From a checkpoint of a small image classifier.
Model: depths [3, 6, 6], widths [96, 192, 384].
Training: soap at rate 0.0026, batches of 64, held-out accuracy 93%.
Data: trained on rendered landscapes of hills, water and sky, 36250 training examples, 10.9 epochs.
Rows from block 8 of a small image classifier, named by matrix and row number. Rows with one number belong to one neuron. Each number is 128 + 32 x the weight over its row's rms, rounded and kept within 0 to 255. All counts start at 0. Numbers have three digits each.
Before each neuron's rows are labels from the 100 images, of 14976, where the neuron reaches its highest value: "strongest on" is what is common among them. Only what is clearly more common there than usual is listed. The data: rendered landscapes of hills, water and sky. In brackets: how many of the 100.
# fc1: MLP up (model.blocks.8.mlp.fc1.weight, 576x192), inputs 0-95
# fc2: MLP down (model.blocks.8.mlp.fc2.weight, 192x576, transposed), outputs 0-95

strongest on: night (100); water (75)
fc1.350:125122168097152073159167130110110153104076105126145120081121117101095152149101110161141070116128103085077142112169151136151129118143107087122165133096203100116144121133135138082083084063097113118127076091113068190089094067100102078121077101142109152140084117056135109160166169110088175123
fc2.350:108112110150109134150114117104144097129125131100150083101119147109107115128117106115117143079162124125169116161139124095127081173000110179099228144103120129090132099109112155129123112131137165151150072085106138153124095148119130124093137140134111166148127108162140096146085172089140174103

strongest on: night (96)
fc1.392:100134113135067126126127073105149117203140186138126170133117140126088167159151159148120152164131167087074101167156148154103129165167120064115100103168159109074155106164126122089089087137083106127146120113134103104143111052121076091113128099112072107104124131106098141114126099147121149097
fc2.392:114183088123096114164118146140146152160136085117038180057113158107091107121148138133156124110150086092134136130110100187157067119174089109104057155129148162125115098160146130153138118151124064121052136110092151096087125122174124201115118162130136100105148144119087169142073142178099137179

strongest on: water (94); sunset (71); purple alien crags (40)
fc1.11:098133199104140140135117113070129177117109118106152129115124144142102120178166139108151090125125127139095143116169119183124150153190133068134134106143147100059131145135193130147033129100124106130130109093146112187104111053095140054096103099156121113109096120057167130164093128205083164114
fc2.11:129171112128116107159094119085156118099135123132138108139100125148082118124116141096146156140120126095127088147090134123111121136000147146133196134095121138056116086092123108139138098094114125167142166149131099111132109154095110151154123104149119183109175158159157140140000124143101155126

strongest on: night (73)
fc1.7:092105115112167173108129103142133077083125091150109165138068143156187132066122070110109153107139156154203129112149130100091161140135154142089092161161093072126100176085150112152167066153124126092158095108130122095154133132111197147134094143133159103125150116110114146127139096118073053077
fc2.7:162135140124060113182080188134161151145158137125107051081156114100135133129141165110121149155134069131107156153084122167177085122210100143155174143097142168139125102124116122132129131144134128146063214167121150074160147144140131125174182144165060110103159129154139137109150152132165170185

strongest on: noon (51); purple alien crags (45)
fc1.151:162156123088101127162145123158128100118137116147159081141132127165105067088114147092083106181149116162157150185135057118133108074187131119098169171139087120140105157102071118116096119091153170118144139099167123111194119118156198106104140119159162169124133092143099103163096075086135150047
fc2.151:167159113158157144111077123139114202148145061158083151116157097153152182173143095163124140121136149112156124124138149124145120139255138153141111136134141142071079156116138139057128187154086060151149103161134126135093103161124138188110085087109144112112113159062141182148130165136148122151

strongest on: water (97); sunset (75)
fc1.372:106189136117176051042169102162115103095053123089091133138105128178096144175110081109156132121111100110120144128149143135142100187171131125133169154149108139084107183102119122120163150082110046102170149108113076160116128085103156102124103128090106135162111090109134083084103057092094111117
fc2.372:134143112163118154131048157118109137136152151173051168122153130132138135137131119111103159135162127092090113099087101154156115105255150165109135159106095121075071096107146134079128115143120103115101127109162122052126129157132084196126137141166103113074113211103146177128211162118166105158

strongest on: night (95); purple alien crags (50)
fc1.253:080161065091087147156158177106091131149109069127162152158107110132211100078093105100083182101093119188148131152101132152112139107138192156110082146179119117110106134109142140119148138156118117116113175160134133066135176138103153177084142125160033116146113123136114120137068049067133087112
fc2.253:158147155120138133163107131161188105133132135111101084087115114085096081107185114148080102153163111115178123105092115124133184141255120146160208129116184131135176169174178089177176140167151093149133140141114111091105066131171127101146160125138145104133209146191171105072165184098120118133

strongest on: water (98); desert dunes (33)
fc1.278:184092123133135088155162125146144109097101127079078162144139159158128126101148169117102180087162149060127099155138146107140085114147157075082099167114064096113151159181150164162088140125168143191219133151137129175092117114118111160063177131066134154134107131125078135145137141117109129128
fc2.278:159112143107151156131136094153161112135153144127128155164109188063161144142160124126097101120058110131124140125099122111096169148052139094194008165091094086170173134138125101128192141070133131107092140228090085164146139098147140132132111099163059087141127121157104129084104140146197099123

strongest on: noon (99); water (79)
fc1.25:162161111112087170159155152144139126144150060165126058144138087204143116083169121100099105168162149153188157115168090063132150099172100169118144140146088141161137131098101092066147126101160164110143152098150141074178103168113173129133123145136174115099117075175097081162103116100110148108
fc2.25:088148139105166152167125148054090183112080025209156137064133127126095123173144113141165148108074128108146131125095130101139122155151102136126128088139143120090113150131112040080129142128056094169130140109171092140119138099127163105154087134062165142141149095078155146158066115057126112128

strongest on: noon (94)
fc1.428:154144114102097174142151128143184120112107107202105104083115146169108120064156094099107082131143098122186155132140139127150134147098126175138185118119069105175071125123097079128150087118186114055162157127182122145152131167188147181136139184131162129086160084156105087178101136123141117112
fc2.428:107148129168167155149103132151110143160106111177105184139105102178144154170184151160132145138157157123082111085144059169080168113253099090137157160148160151059099140127101157089129081128133095167133115136195115110113115124135108154192068081140165139158115162105129167134105145110148154124

strongest on: night (99); water (77); purple alien crags (36)
fc1.150:079132100099132141110131148136087108156142069123151142124085140108209119066130125091133188147113115130127093146084146163139130108145177116153125152122156104147158151150157126093135158106080102151114197149132139083172131151138134122118125130137055127133087150158079128169089048104143083139
fc2.150:180144106109127151194103123121167136087119177124121101143149108128115087122173084160054105111124175144162132076104084098153177154255145142115171128167152162118123147134160119164168130163180146135155126153120116109091102126181118162137141126133167140092204121161169113085163147087108142125

strongest on: water: dry (85)
fc1.43:109138164126148123121187143108134090075207129042135118151102129138148118144113087104138192119145123125120142146099118144117128085177169090157068117134122078138160136069145115136178110123126102136230188141116141175094101108104113148119142112109085176155075103128117069111091140043133119148
fc2.43:106075126083065109175054099133126127129145105178091202127109126120144151141154146116125131147081159148142129066076175075110137162252114141121178168107101160100076108122148127139093183087126114125102168163119101094149137126140084167184091153083145119125202104177143120119154149153148128075